A small image captioner, trained from scratch: encoder widths [16, 24, 48].
Rows from block 3 of the text decoder, named by matrix and row number. Each number is 200 + 20 x the weight over its row's rms, rounded and kept within 0 to 999. All counts start at 0. After the name is the row's rms in percent of the matrix's.
# q: cross-attention query (decoder.blocks.3.cross_attn.q.weight, 256x256), inputs 215-255
q.27,103,200,200,210,170,165,200,204,193,200,210,219,200,236,236,194,163,188,217,177,186,225,212,200,200,200,209,176,200,250,184,187,186,189,200,160,166,200,220,215,200,195
q.28,102,200,171,210,158,222,200,200,243,215,200,216,216,172,214,214,188,200,221,185,186,225,184,216,210,169,207,200,200,161,200,200,186,170,195,173,228,211,206,232,200,194
q.29,100,205,177,208,200,200,200,175,217,200,200,237,214,175,200,200,257,234,205,208,200,200,200,217,221,213,226,263,141,164,200,200,227,200,177,194,183,230,200,181,209,238
q.30,093,210,186,214,238,186,227,205,221,206,200,218,187,200,195,200,206,200,211,200,174,200,200,186,200,200,212,145,190,224,180,200,167,200,191,195,224,200,200,230,200,158
q.31,111,200,218,217,219,200,200,212,200,217,200,208,216,189,215,169,195,177,216,185,187,200,225,175,186,200,186,164,190,187,187,200,139,218,200,222,190,168,172,194,212,225
q.32,105,200,187,180,173,215,200,209,200,246,231,200,232,200,190,200,194,222,220,200,205,190,232,196,208,200,213,199,224,222,217,160,235,213,182,200,181,200,181,200,233,193
q.33,103,188,215,200,200,163,186,200,200,175,182,200,200,200,213,171,150,217,200,172,157,200,167,207,174,185,200,255,193,200,218,200,166,178,222,200,177,215,183,186,212,188
q.34,101,200,200,162,179,213,223,211,165,188,227,184,211,214,200,206,200,169,200,191,180,200,225,163,207,200,200,200,200,194,200,219,142,200,213,200,212,177,221,188,228,189
q.35,092,200,175,188,200,142,230,200,200,200,215,229,182,187,234,260,200,200,200,181,251,218,182,196,190,177,200,181,209,200,188,184,227,219,215,222,184,200,214,191,200,220
q.36,100,200,178,218,224,200,200,200,223,200,200,200,218,172,200,200,176,214,209,212,200,220,183,217,175,183,200,200,172,200,173,210,200,191,213,212,217,188,200,200,200,182
q.37,111,188,210,208,174,200,200,182,200,238,200,171,207,166,200,223,157,205,200,200,200,218,208,164,179,190,200,220,239,210,219,175,200,174,200,200,214,224,235,222,200,166
q.38,103,200,200,200,178,200,194,209,211,217,224,200,238,221,207,211,187,200,222,200,212,187,200,213,225,189,200,218,209,165,178,214,238,195,224,223,200,200,191,186,200,200
q.39,114,189,226,196,237,167,213,175,200,156,172,200,192,218,200,185,204,180,200,190,188,183,195,219,159,234,181,200,229,231,200,218,150,187,228,200,193,164,200,200,204,248
q.40,091,163,215,200,200,176,191,177,183,188,200,232,213,200,238,200,194,226,178,227,189,213,200,200,200,200,162,244,211,216,222,200,241,191,192,181,218,218,151,200,183,192
q.41,117,194,214,219,246,180,208,145,221,172,220,200,216,208,172,200,212,181,219,243,178,200,208,173,174,246,184,162,236,223,200,224,200,205,200,184,200,168,194,212,212,200
q.42,094,188,174,200,179,200,189,174,182,222,211,206,231,200,231,182,181,202,192,191,211,219,209,228,184,180,228,179,181,200,229,177,218,169,171,184,200,224,200,200,200,200
q.43,090,219,168,224,177,214,214,221,200,200,200,226,200,211,145,194,200,220,217,235,189,160,243,200,158,200,200,221,178,215,200,200,200,186,200,200,200,200,197,200,227,200
q.44,087,187,165,222,186,200,200,173,200,200,200,200,223,140,185,182,195,200,180,178,212,190,191,200,176,173,220,212,216,184,230,228,200,200,200,224,223,200,220,151,221,174
q.45,103,172,211,209,200,200,210,200,230,214,186,200,200,209,194,216,159,181,200,204,191,214,175,187,191,217,200,200,186,200,200,190,182,200,200,189,200,181,200,233,182,201
q.46,094,182,223,200,196,167,200,187,200,179,200,228,228,192,208,224,175,181,180,200,173,184,200,187,193,200,186,218,195,200,192,229,200,191,200,200,187,226,200,214,200,186
q.47,107,200,217,200,231,192,186,165,209,200,200,215,184,200,188,192,200,200,223,200,178,200,191,166,193,223,216,199,221,229,231,225,174,210,229,200,193,182,225,210,213,200
q.48,117,200,258,225,200,200,212,200,210,191,247,207,209,200,208,248,161,177,175,200,189,195,200,200,200,187,186,164,228,206,216,222,200,200,192,186,191,166,193,220,179,164
q.49,107,214,200,211,200,187,213,200,184,234,191,215,192,210,214,208,172,200,200,200,226,200,189,216,177,212,200,136,222,210,246,221,160,213,200,215,183,223,213,225,200,192
q.50,099,200,200,192,231,186,200,233,240,208,200,237,223,183,200,234,174,200,191,200,251,188,204,226,175,176,209,178,200,200,219,238,221,191,200,191,169,168,222,225,200,196
q.51,103,183,163,154,206,200,211,197,181,170,207,170,176,183,200,200,200,178,200,203,196,200,211,175,200,212,181,220,200,213,212,213,213,179,206,200,211,176,189,200,212,200
q.52,100,200,181,193,208,190,225,190,166,200,217,187,200,170,214,182,214,200,181,200,191,200,200,200,176,200,200,200,187,209,186,216,252,170,210,180,185,254,200,226,229,244
q.53,107,200,225,189,222,172,184,208,230,200,194,200,225,214,215,180,134,176,200,200,213,205,184,213,155,200,200,214,182,238,200,224,155,192,232,186,186,181,200,215,220,200
q.54,132,177,200,200,135,207,206,238,187,222,188,196,186,208,200,214,208,207,200,200,217,200,211,223,200,200,200,239,173,200,193,173,200,200,170,200,193,209,211,177,177,184
q.55,108,207,193,227,219,200,167,200,200,212,232,200,200,187,200,219,184,200,200,210,182,200,228,175,200,262,200,182,200,175,228,221,200,184,198,200,208,180,192,207,200,181
q.56,117,233,231,200,200,209,193,200,196,200,169,200,183,226,191,178,241,213,200,198,216,175,164,217,204,163,218,202,185,190,176,182,239,205,185,229,185,232,211,179,205,253
q.57,101,200,222,200,171,200,174,219,230,200,200,200,200,191,182,166,229,216,190,226,193,200,200,174,200,200,200,200,200,200,200,200,200,189,187,200,223,200,221,188,193,200
q.58,106,169,183,200,157,190,171,212,200,174,200,200,200,182,212,210,211,221,166,164,190,193,186,200,186,216,212,200,189,163,178,227,200,166,200,179,200,256,214,225,186,192
q.59,110,180,257,227,219,210,200,213,200,200,174,243,215,213,200,218,209,221,190,176,213,182,200,200,200,222,215,219,223,193,200,190,200,216,180,252,174,226,213,200,200,216
q.60,097,168,211,212,219,182,144,194,167,190,182,200,186,200,181,194,200,197,187,168,185,200,149,209,200,200,200,205,232,200,221,165,166,170,214,215,220,169,176,200,200,174
q.61,104,211,186,164,223,188,165,181,172,200,200,183,216,195,200,171,178,158,192,213,215,200,216,200,182,200,180,176,200,200,212,212,200,165,217,229,224,200,200,217,242,197
q.62,094,212,200,223,200,200,220,235,220,200,227,200,236,200,188,203,200,200,221,177,200,228,215,200,177,200,231,180,210,200,183,209,200,200,161,200,214,182,200,200,200,200
q.63,107,183,179,147,218,222,207,209,224,171,200,220,200,173,200,221,225,200,200,218,221,200,214,227,214,181,182,216,169,192,179,200,200,211,216,209,226,200,170,185,210,200
q.64,097,200,246,216,190,173,211,200,200,225,200,228,200,216,195,238,182,211,229,213,213,200,187,226,200,205,216,166,172,221,217,172,200,213,233,129,209,181,177,220,218,200
q.65,097,177,193,223,211,200,200,180,177,173,200,179,189,183,157,152,203,222,191,231,200,173,200,200,168,180,237,200,190,200,220,169,200,167,200,200,224,184,210,196,231,200
q.66,098,200,200,185,200,200,235,184,200,174,200,245,221,200,220,195,200,228,185,179,210,175,219,200,200,200,166,182,165,212,200,245,186,200,229,215,200,138,212,188,200,206
q.67,098,205,176,200,200,163,213,212,174,165,200,202,230,171,167,200,200,200,200,200,200,200,200,208,189,181,184,218,200,200,200,173,165,162,170,186,172,184,206,183,200,213
q.68,109,230,205,208,200,216,181,211,219,200,200,217,223,206,184,200,199,182,200,214,200,212,238,200,184,232,200,166,173,209,175,200,200,235,200,183,200,168,200,187,175,203
q.69,104,188,192,200,196,190,155,180,200,181,260,200,200,200,210,190,226,176,221,200,196,187,200,215,200,225,172,158,195,200,200,200,169,226,200,211,218,170,173,200,217,200
q.70,100,183,187,185,230,200,210,221,187,231,187,200,213,212,200,193,242,222,200,247,237,234,219,222,208,178,200,200,200,200,218,200,236,247,200,200,169,217,152,208,225,200
q.71,098,244,200,206,186,219,234,221,200,202,200,223,219,163,181,200,239,170,190,206,219,200,211,211,200,191,200,200,158,181,200,200,201,221,194,215,194,200,162,200,200,200
q.72,124,209,173,232,191,221,175,195,215,224,200,235,223,184,200,210,175,192,187,214,200,179,219,191,239,205,187,200,213,191,223,204,233,219,180,209,225,200,208,213,229,171
q.73,111,200,180,206,200,189,200,160,207,190,200,212,200,214,232,192,200,200,219,178,200,150,200,172,194,200,209,217,188,182,190,223,200,215,178,200,191,175,246,211,221,168
q.74,087,184,186,228,224,168,200,176,171,179,188,200,200,212,223,221,200,215,200,186,170,178,176,185,206,200,200,200,230,162,200,195,163,185,200,200,222,200,219,212,242,212
q.75,105,214,200,192,189,221,218,200,197,200,212,200,184,200,229,192,200,171,220,220,241,231,183,231,228,203,184,181,180,189,193,226,213,176,211,193,192,186,200,200,177,207
q.76,096,157,170,183,200,175,167,215,183,220,200,177,200,200,228,200,187,200,214,181,215,192,200,196,214,200,168,200,200,190,161,225,200,181,216,200,192,200,200,189,200,189
q.77,104,230,224,200,157,200,200,179,216,212,209,225,230,200,202,224,191,200,189,220,187,185,218,231,205,200,200,236,173,213,234,200,236,189,184,200,206,200,200,228,211,176
q.78,092,200,238,222,200,200,205,234,200,200,208,200,182,181,173,200,229,224,200,178,182,179,170,184,187,200,219,200,200,205,227,164,196,213,200,177,215,225,200,180,212,200
q.79,094,200,213,184,218,220,214,200,200,192,198,211,212,166,215,164,244,200,175,173,231,200,232,181,200,159,177,211,209,181,181,183,218,254,218,216,192,200,172,191,214,228
q.80,093,217,182,208,200,181,172,179,208,182,200,163,200,210,200,211,149,226,178,215,183,221,200,218,182,161,229,178,200,200,181,200,149,205,234,169,208,200,149,200,217,198
q.81,101,162,200,200,238,223,159,182,186,187,216,200,208,164,208,225,200,181,175,211,230,200,207,218,200,200,208,167,258,178,179,161,200,169,200,215,228,212,200,227,200,189
q.82,091,203,230,223,233,214,200,185,188,200,240,212,212,200,200,227,200,180,214,200,224,200,190,234,218,200,200,200,218,200,174,175,200,209,222,217,204,200,180,190,227,224
q.83,097,185,166,200,175,222,193,189,207,215,214,200,200,211,215,163,184,191,217,168,213,186,211,165,200,192,221,221,200,181,200,204,210,179,180,189,163,181,222,191,200,186
q.84,101,218,230,183,144,200,182,200,200,204,200,245,266,185,189,165,211,200,200,225,200,187,200,200,173,188,172,200,231,243,236,228,240,175,187,224,196,237,174,169,205,200
q.85,110,175,161,186,221,185,168,214,200,200,200,200,165,200,210,255,200,216,191,182,200,209,227,173,219,200,218,212,219,180,180,174,167,189,194,221,193,182,200,208,200,200
q.86,091,252,214,205,225,212,199,224,215,200,196,206,166,216,184,200,199,209,185,200,260,217,189,227,216,179,228,200,193,213,177,162,214,207,200,187,200,244,237,187,214,253
q.87,109,211,191,193,190,174,184,200,171,239,173,183,213,189,189,200,200,204,221,218,180,200,218,237,233,200,200,200,237,187,211,200,175,158,176,200,191,174,229,216,180,210
q.88,116,200,221,214,200,214,212,200,172,194,200,222,220,208,175,212,189,193,240,187,230,196,216,257,194,189,190,187,222,189,213,209,209,214,211,249,206,179,186,200,200,215
q.89,107,182,192,220,238,234,225,209,200,210,161,145,178,218,200,218,211,200,206,238,234,258,186,211,215,189,175,168,200,176,228,174,200,208,221,200,213,206,161,200,169,211
q.90,106,175,194,204,200,181,183,213,226,215,196,210,200,187,186,200,200,206,200,172,183,160,213,162,186,200,192,200,182,228,182,193,200,175,211,200,214,187,164,233,217,209
q.91,107,209,202,214,200,207,200,210,186,209,162,212,200,163,170,200,198,187,200,218,209,218,177,197,200,158,244,193,204,182,214,210,181,168,200,200,168,215,172,154,200,172
q.92,105,200,217,235,169,218,234,182,221,195,193,182,172,205,226,217,200,209,170,249,200,200,184,213,188,179,200,200,222,200,214,200,222,208,189,200,181,217,200,200,159,200
q.93,104,225,210,206,200,209,186,176,200,200,162,216,158,228,214,200,200,181,217,176,188,192,217,200,200,227,190,157,192,214,206,237,161,222,210,164,189,184,230,259,200,205
q.94,110,237,218,210,208,200,227,209,200,191,186,227,228,200,184,227,190,213,224,234,204,206,194,183,205,166,200,200,212,237,176,200,225,200,188,200,197,243,165,212,189,214
q.95,103,177,200,214,200,183,200,188,155,178,213,187,176,200,200,168,189,200,194,210,179,163,199,205,179,231,200,212,148,158,220,232,200,174,223,228,190,223,234,211,213,223
q.96,099,187,181,192,195,203,239,245,170,200,170,222,188,206,231,181,223,170,207,183,215,190,180,189,186,192,155,200,167,195,214,200,200,200,170,200,213,184,209,209,206,200
q.97,113,237,200,220,221,200,223,178,185,192,192,171,187,210,156,173,218,200,257,239,214,211,195,212,200,165,214,160,194,180,190,190,213,188,219,167,200,185,182,166,178,209
q.98,116,218,200,185,205,200,215,200,226,190,217,200,194,193,200,200,225,215,200,192,215,233,200,179,225,168,195,221,212,200,227,162,238,181,205,200,200,236,189,200,200,200
q.99,099,222,167,212,200,194,195,187,231,209,169,223,200,200,200,175,200,185,168,200,194,193,190,200,200,232,200,189,186,183,178,216,232,213,192,241,190,243,219,194,207,195
q.100,100,200,181,210,200,226,200,166,200,155,222,200,230,160,191,217,180,190,200,239,181,220,187,214,210,191,187,200,165,206,238,200,204,185,200,165,235,168,181,208,200,210
q.101,105,208,195,236,200,184,200,200,170,194,200,224,200,172,183,230,200,192,161,228,159,200,211,228,195,175,248,196,210,206,200,172,200,205,171,190,200,248,200,200,200,200
q.102,113,211,200,192,179,202,191,200,182,200,191,183,181,182,178,174,193,176,170,224,213,192,212,173,242,198,212,181,190,193,206,224,218,200,200,215,190,217,207,193,200,207
q.103,103,200,200,200,174,221,200,216,182,215,200,200,217,212,210,200,200,200,158,172,187,227,171,230,200,170,217,200,169,234,213,180,218,200,200,200,185,200,183,177,216,200
q.104,096,200,212,192,200,258,255,185,192,200,200,184,200,212,200,193,253,227,200,200,208,181,143,174,179,200,224,244,209,190,162,174,226,251,200,187,187,210,200,179,191,216
q.105,108,237,180,181,176,171,170,176,218,219,196,216,207,217,200,178,200,191,208,226,177,181,182,205,200,212,190,226,196,200,225,209,233,184,209,200,163,215,192,221,200,200
q.106,101,200,193,209,240,217,210,200,223,187,200,221,200,190,217,200,200,200,200,200,223,160,223,200,237,200,189,200,160,200,200,200,225,213,236,224,175,200,242,216,214,213
q.107,109,193,185,200,200,200,239,213,172,175,237,200,191,238,183,200,172,216,200,180,177,223,200,193,200,235,222,200,221,200,212,200,167,200,240,170,222,188,200,200,185,170
q.108,102,218,200,223,209,224,215,208,220,200,218,218,200,165,192,200,247,212,200,200,178,231,156,225,191,172,210,178,192,224,200,159,212,183,200,178,219,193,188,200,200,212
q.109,095,221,221,183,247,183,223,197,200,208,180,171,200,209,206,207,171,176,215,172,200,237,222,235,183,212,194,220,200,188,200,200,200,182,224,180,223,169,187,200,205,214
q.110,104,234,228,185,200,200,228,218,211,185,200,235,200,209,212,200,220,200,241,183,193,181,204,203,200,216,168,222,184,200,227,179,200,203,185,234,162,200,176,200,200,217
q.111,131,189,186,183,217,175,200,182,177,151,200,183,171,218,216,185,165,200,227,186,200,182,224,178,210,215,190,217,215,186,155,223,200,200,194,191,204,208,237,206,221,191
q.112,107,179,209,204,188,197,195,190,205,242,200,187,210,200,174,207,184,204,200,215,269,228,200,200,203,189,200,162,230,220,218,218,200,196,224,175,188,175,169,186,175,176
q.113,101,200,225,218,173,195,194,193,200,237,200,189,200,182,177,200,199,250,200,230,181,200,175,200,206,205,200,179,164,241,190,186,200,179,225,189,190,228,159,200,210,192
q.114,119,208,200,196,154,236,200,221,200,267,200,238,216,188,205,187,213,193,182,200,200,177,179,200,212,175,221,238,200,184,205,200,229,170,187,217,214,251,205,200,181,227
q.115,111,200,207,200,218,219,197,161,155,200,184,190,168,193,213,200,209,189,176,199,168,203,191,200,211,184,179,200,232,145,228,171,200,179,232,200,234,212,200,200,200,166
q.116,108,196,200,210,210,209,200,191,200,212,174,200,221,224,214,200,200,186,168,188,200,200,200,194,239,200,188,200,215,170,207,200,222,206,227,200,184,200,217,200,172,200
q.117,120,196,174,200,195,183,200,192,216,157,193,231,200,191,226,251,210,185,218,225,200,189,217,200,216,218,187,186,190,213,200,216,200,197,162,228,174,200,200,245,190,188
q.118,104,200,185,229,222,211,168,175,200,200,190,200,200,218,200,227,217,195,182,177,251,199,177,200,200,221,171,191,215,207,226,174,183,210,224,200,200,167,231,198,225,224
q.119,122,204,225,209,173,179,200,222,197,219,200,253,213,215,220,211,233,195,222,200,186,213,209,178,219,194,182,222,177,200,200,192,235,204,200,188,200,235,200,222,217,200
q.120,100,227,220,200,185,200,168,200,200,218,200,191,200,177,198,210,214,194,189,223,225,191,181,216,214,188,225,200,174,217,200,186,191,181,233,181,219,196,173,175,179,230
q.121,105,200,200,161,191,217,183,213,188,212,217,196,161,211,239,192,179,171,200,189,211,200,209,163,179,227,161,200,200,193,160,222,200,191,200,200,169,200,213,221,200,200
q.122,103,214,200,141,200,166,193,211,200,200,228,186,182,207,200,186,222,183,212,200,237,221,174,219,185,198,200,137,176,176,212,200,186,215,200,148,208,164,172,177,186,186
q.123,099,228,200,216,183,194,158,221,217,200,200,235,222,189,185,186,210,187,200,236,219,200,210,170,186,200,186,180,182,163,195,200,200,230,165,200,194,221,174,190,189,166
q.124,127,186,221,200,225,200,175,200,178,214,195,154,161,216,221,207,200,200,188,152,200,200,193,186,187,212,196,155,207,166,172,200,154,245,213,217,212,162,251,206,200,185
q.125,091,211,193,227,245,224,200,200,182,171,200,159,233,171,200,226,224,188,186,204,218,222,200,187,200,200,179,200,182,192,158,223,225,223,200,200,211,200,180,218,200,162
q.126,120,200,241,190,220,200,175,232,189,200,213,190,231,189,188,177,200,186,193,153,200,200,212,208,190,200,192,191,239,193,209,211,169,200,187,261,200,216,219,200,200,221
q.127,098,200,185,220,165,177,200,200,238,238,200,200,223,181,172,200,200,200,211,200,213,172,222,177,200,213,200,200,168,231,216,223,200,172,215,210,216,200,192,219,178,222
q.128,094,203,177,200,155,191,182,207,200,188,200,194,200,177,221,265,179,229,200,200,211,208,200,200,230,189,200,212,217,200,177,151,200,188,185,200,190,161,210,213,176,192
q.129,082,200,227,184,200,241,194,200,212,216,215,161,181,200,200,200,200,200,176,200,213,205,228,227,192,200,172,200,219,216,187,200,200,200,213,200,212,213,200,213,245,191
q.130,091,190,207,220,228,200,196,181,178,200,200,173,200,213,213,216,190,200,212,167,200,200,235,185,200,200,212,190,184,175,200,203,153,214,164,218,181,200,210,189,209,200
q.131,080,194,200,181,176,200,212,200,235,230,152,200,181,197,173,146,188,200,165,200,200,200,200,208,200,200,228,200,200,177,220,152,200,200,200,198,210,200,200,200,200,182
q.132,085,215,217,176,203,186,232,189,228,233,143,242,231,222,167,156,200,190,218,200,200,200,215,200,200,194,200,200,157,200,200,230,200,200,186,167,227,200,200,227,214,179
q.133,084,237,197,152,200,212,200,200,242,146,200,200,200,177,209,200,200,184,201,200,200,162,200,200,200,200,164,204,177,199,200,200,214,211,169,222,183,187,225,200,236,200
q.134,082,225,186,200,167,230,201,211,200,200,183,187,197,185,238,229,200,208,200,179,216,192,227,194,186,180,197,185,216,210,200,200,200,171,220,200,166,200,232,195,200,190
q.135,093,237,200,196,200,231,181,200,236,205,211,173,200,221,200,200,220,195,200,209,227,247,200,200,177,175,200,200,200,235,205,153,252,190,200,200,193,198,221,219,250,217
q.136,089,195,187,170,200,200,179,197,193,256,217,221,217,196,200,219,173,202,188,200,200,203,181,206,178,180,230,200,172,178,200,212,200,166,173,200,226,200,218,200,200,220
q.137,095,200,224,210,165,200,206,200,243,200,200,178,200,176,200,199,200,225,172,218,217,200,200,180,206,171,200,238,211,200,222,200,221,160,241,200,226,250,200,197,181,200
q.138,087,200,224,200,211,200,207,192,145,181,186,200,187,188,220,220,187,187,200,168,200,200,200,200,191,220,222,200,200,208,172,189,199,200,187,217,233,173,195,200,213,198
q.139,083,213,225,200,186,187,220,200,210,173,200,207,156,217,200,200,200,200,213,217,161,173,208,183,178,174,200,217,233,211,175,176,200,212,200,234,187,235,195,209,200,230
q.140,082,200,227,223,200,235,188,188,211,196,206,209,215,200,200,177,200,205,200,199,177,200,200,200,209,200,200,160,177,232,200,217,200,193,223,161,194,200,177,200,227,200
q.141,090,223,212,218,213,186,218,169,200,200,200,229,200,174,231,220,200,189,192,204,187,200,229,176,202,193,157,209,179,180,200,222,226,200,213,235,177,200,161,269,217,176
q.142,110,200,200,177,139,200,178,212,200,176,174,216,204,179,200,185,240,200,200,225,200,227,188,200,200,174,200,245,175,195,203,154,200,200,200,209,200,200,200,175,200,204
q.143,097,208,192,243,200,195,198,203,206,188,200,218,200,212,192,200,157,209,185,200,200,157,219,221,195,223,184,200,191,195,182,227,178,188,239,232,182,200,200,232,200,200
q.144,081,200,200,200,166,200,205,226,200,198,203,200,185,150,200,208,214,217,179,217,172,200,225,176,194,224,179,212,203,195,200,188,185,199,200,150,206,248,182,229,207,156
q.145,085,208,183,183,233,200,210,218,200,231,214,243,200,205,200,233,186,200,200,221,217,191,187,200,207,165,167,200,236,200,161,216,200,170,183,201,200,200,205,186,200,208
q.146,090,162,200,200,231,200,221,200,200,200,130,208,176,230,193,200,215,199,200,229,187,177,200,208,224,200,219,213,215,200,167,170,200,200,212,244,208,200,160,170,179,226
q.147,092,200,211,229,225,211,178,200,174,200,177,200,185,225,217,228,180,200,168,200,210,200,200,200,210,209,200,215,245,213,202,167,212,200,226,200,178,200,200,200,223,218
q.148,097,214,220,213,240,200,181,207,200,214,193,200,211,200,164,169,200,204,228,200,186,200,200,186,191,223,200,156,149,177,217,200,158,200,212,161,207,200,175,195,200,200
q.149,075,197,169,200,200,223,191,200,159,209,200,200,166,231,175,200,243,231,223,245,173,226,200,230,224,222,200,232,185,229,219,187,200,200,192,155,200,200,190,200,228,200
q.150,092,200,182,200,200,200,222,200,200,193,197,200,200,200,227,218,217,214,200,189,233,200,179,238,200,193,200,200,200,249,196,183,244,185,176,191,218,165,238,166,221,167
q.151,087,208,235,214,200,209,200,213,181,200,182,175,200,167,153,171,204,174,214,231,200,166,193,188,215,166,200,223,164,231,215,200,185,200,170,200,200,200,200,184,148,188
q.152,085,200,180,200,154,200,179,217,222,167,200,191,238,169,183,176,194,217,200,200,186,200,200,185,200,200,200,200,200,200,200,200,234,173,173,191,216,200,170,174,200,184
q.153,103,219,204,200,200,200,192,200,200,226,200,193,200,178,200,178,213,230,200,237,214,226,213,214,206,177,221,200,172,200,200,169,237,166,175,181,219,219,214,212,186,220
q.154,090,241,206,200,200,195,200,178,200,200,244,200,200,228,200,181,200,200,246,231,182,200,200,200,200,212,170,173,224,200,200,200,149,219,200,175,183,200,223,210,209,200
q.155,091,221,216,200,200,200,175,210,200,200,219,226,200,200,227,200,180,200,214,212,206,200,238,206,213,221,135,200,200,200,200,200,173,200,183,200,200,200,193,165,232,185
q.156,073,183,211,236,200,164,138,178,228,239,200,237,200,190,200,200,212,248,176,190,227,213,205,201,227,198,248,200,200,200,180,172,200,200,222,169,190,200,200,248,213,177
q.157,098,217,200,200,167,186,203,200,172,200,194,177,200,200,159,193,236,200,200,186,191,178,211,181,184,222,200,196,159,217,233,176,213,210,180,200,224,189,188,130,183,226
q.158,090,200,222,200,231,187,200,193,182,168,223,200,175,217,232,227,200,200,191,177,200,200,216,214,183,200,181,225,225,200,200,214,196,211,202,184,208,146,181,149,217,183
q.159,076,222,221,213,179,182,197,171,225,192,200,227,212,177,200,198,162,200,224,180,200,159,212,174,200,200,200,170,200,200,220,200,211,233,173,227,138,178,208,200,216,181
q.160,092,218,200,200,245,210,228,213,173,200,227,191,232,200,200,172,200,193,221,175,223,200,246,216,171,214,206,200,195,212,200,217,163,207,209,192,200,224,171,216,212,200
q.161,083,200,211,200,200,212,200,193,200,225,178,175,167,179,219,200,214,226,180,200,200,168,200,172,237,177,220,200,214,211,184,200,200,203,200,224,200,200,181,200,200,185
q.162,090,200,200,200,155,177,220,180,214,214,200,210,217,190,176,200,189,200,157,220,198,200,157,200,180,167,200,199,220,216,200,200,205,179,174,223,200,233,210,190,200,183
q.163,092,170,200,224,190,210,200,200,221,230,176,200,188,245,200,242,215,200,200,200,171,200,174,170,242,189,213,207,200,200,180,194,218,174,187,235,200,200,200,200,194,200
q.164,091,200,200,165,200,177,200,200,214,200,200,200,169,236,182,168,210,200,209,191,229,171,167,200,195,187,239,165,243,236,200,200,200,210,200,220,187,189,213,199,214,207
q.165,081,191,200,200,200,175,216,183,200,166,200,200,200,200,200,200,207,180,180,232,174,200,200,245,189,200,191,213,200,156,200,200,200,200,215,200,200,200,200,200,235,223
q.166,084,200,241,232,190,180,183,200,226,207,245,241,227,174,200,227,218,225,206,174,231,210,235,191,215,200,181,200,210,177,178,226,187,196,220,200,200,223,200,184,218,155
q.167,083,200,193,242,200,200,168,160,227,226,193,200,176,235,246,200,146,217,215,174,200,200,242,187,223,184,200,222,200,209,237,162,200,180,231,200,200,174,219,222,179,200
q.168,098,207,217,200,182,182,200,170,200,200,173,229,200,200,200,226,222,169,200,219,207,218,231,216,200,190,186,217,207,200,225,209,259,188,210,206,215,192,187,200,184,200
q.169,107,200,200,221,205,200,227,200,200,216,173,217,227,200,165,172,184,200,200,235,200,180,183,188,181,200,201,200,200,213,209,181,200,174,164,159,209,184,200,216,200,200
q.170,087,190,190,152,184,207,200,199,200,207,191,169,168,200,246,205,200,178,189,157,200,200,200,204,217,200,200,200,200,204,232,250,205,200,182,208,215,172,242,200,200,185
q.171,094,230,200,209,178,210,200,200,200,190,230,179,213,182,213,200,175,217,225,249,200,200,200,200,207,188,226,200,200,175,200,200,200,184,200,180,178,200,244,213,214,200
q.172,092,166,234,191,161,192,222,228,151,216,184,200,175,224,186,200,175,207,182,200,189,200,182,200,184,184,176,207,209,225,225,185,200,219,200,200,219,222,210,200,172,181
q.173,106,169,239,223,243,181,200,192,171,200,229,183,228,211,200,179,200,200,200,182,213,214,217,247,200,217,200,154,165,181,200,200,163,200,218,163,208,201,234,200,225,200
q.174,104,200,195,210,200,211,214,200,207,200,180,181,170,242,230,237,200,164,219,200,167,200,223,220,200,200,167,200,215,187,193,182,160,210,200,200,180,144,200,200,205,196
q.175,092,173,192,176,163,180,220,216,191,231,194,200,225,225,200,200,183,200,208,200,225,200,231,200,200,200,198,200,149,183,200,214,213,200,174,200,207,200,171,200,187,200
q.176,089,163,172,176,155,187,176,200,200,175,200,182,193,217,200,160,218,213,211,200,200,230,200,200,219,234,235,200,232,200,192,192,176,200,200,196,166,163,200,189,200,191
q.177,090,200,192,170,245,187,200,214,136,215,193,134,200,180,227,152,200,200,222,223,209,167,175,200,201,220,182,229,187,186,200,168,162,232,200,220,227,169,216,200,176,188
q.178,083,190,183,190,213,200,184,200,235,249,164,247,211,185,200,220,200,181,182,200,205,229,200,177,220,219,140,184,181,203,233,200,200,174,195,181,190,200,214,216,184,200
q.179,094,219,215,158,169,216,225,214,200,200,170,200,200,200,186,227,200,231,200,165,200,200,168,184,237,172,200,220,200,200,189,200,200,188,168,212,200,190,200,174,175,173
q.180,089,167,228,187,190,200,158,219,213,180,192,168,222,200,153,169,200,200,212,200,200,191,200,163,200,200,219,167,200,200,189,236,200,185,200,154,235,215,188,231,200,178
q.181,101,215,187,172,200,190,203,226,200,205,188,207,181,214,235,215,236,200,243,173,200,200,191,200,217,200,172,173,200,186,200,200,215,209,200,213,178,164,239,236,200,221
q.182,095,182,181,222,240,172,200,169,182,200,195,200,179,221,208,200,173,208,216,200,222,208,200,225,200,175,200,142,252,180,218,200,200,200,247,177,180,200,236,180,186,207
q.183,077,200,200,200,238,200,200,189,211,150,200,200,215,200,200,238,164,161,186,188,215,179,200,171,172,200,156,173,240,200,179,200,169,200,235,200,189,162,200,200,221,195
q.184,089,227,200,200,200,173,212,188,190,200,233,220,249,191,200,200,162,200,241,189,168,184,178,172,214,245,201,222,216,180,164,253,200,184,200,200,210,200,137,170,200,200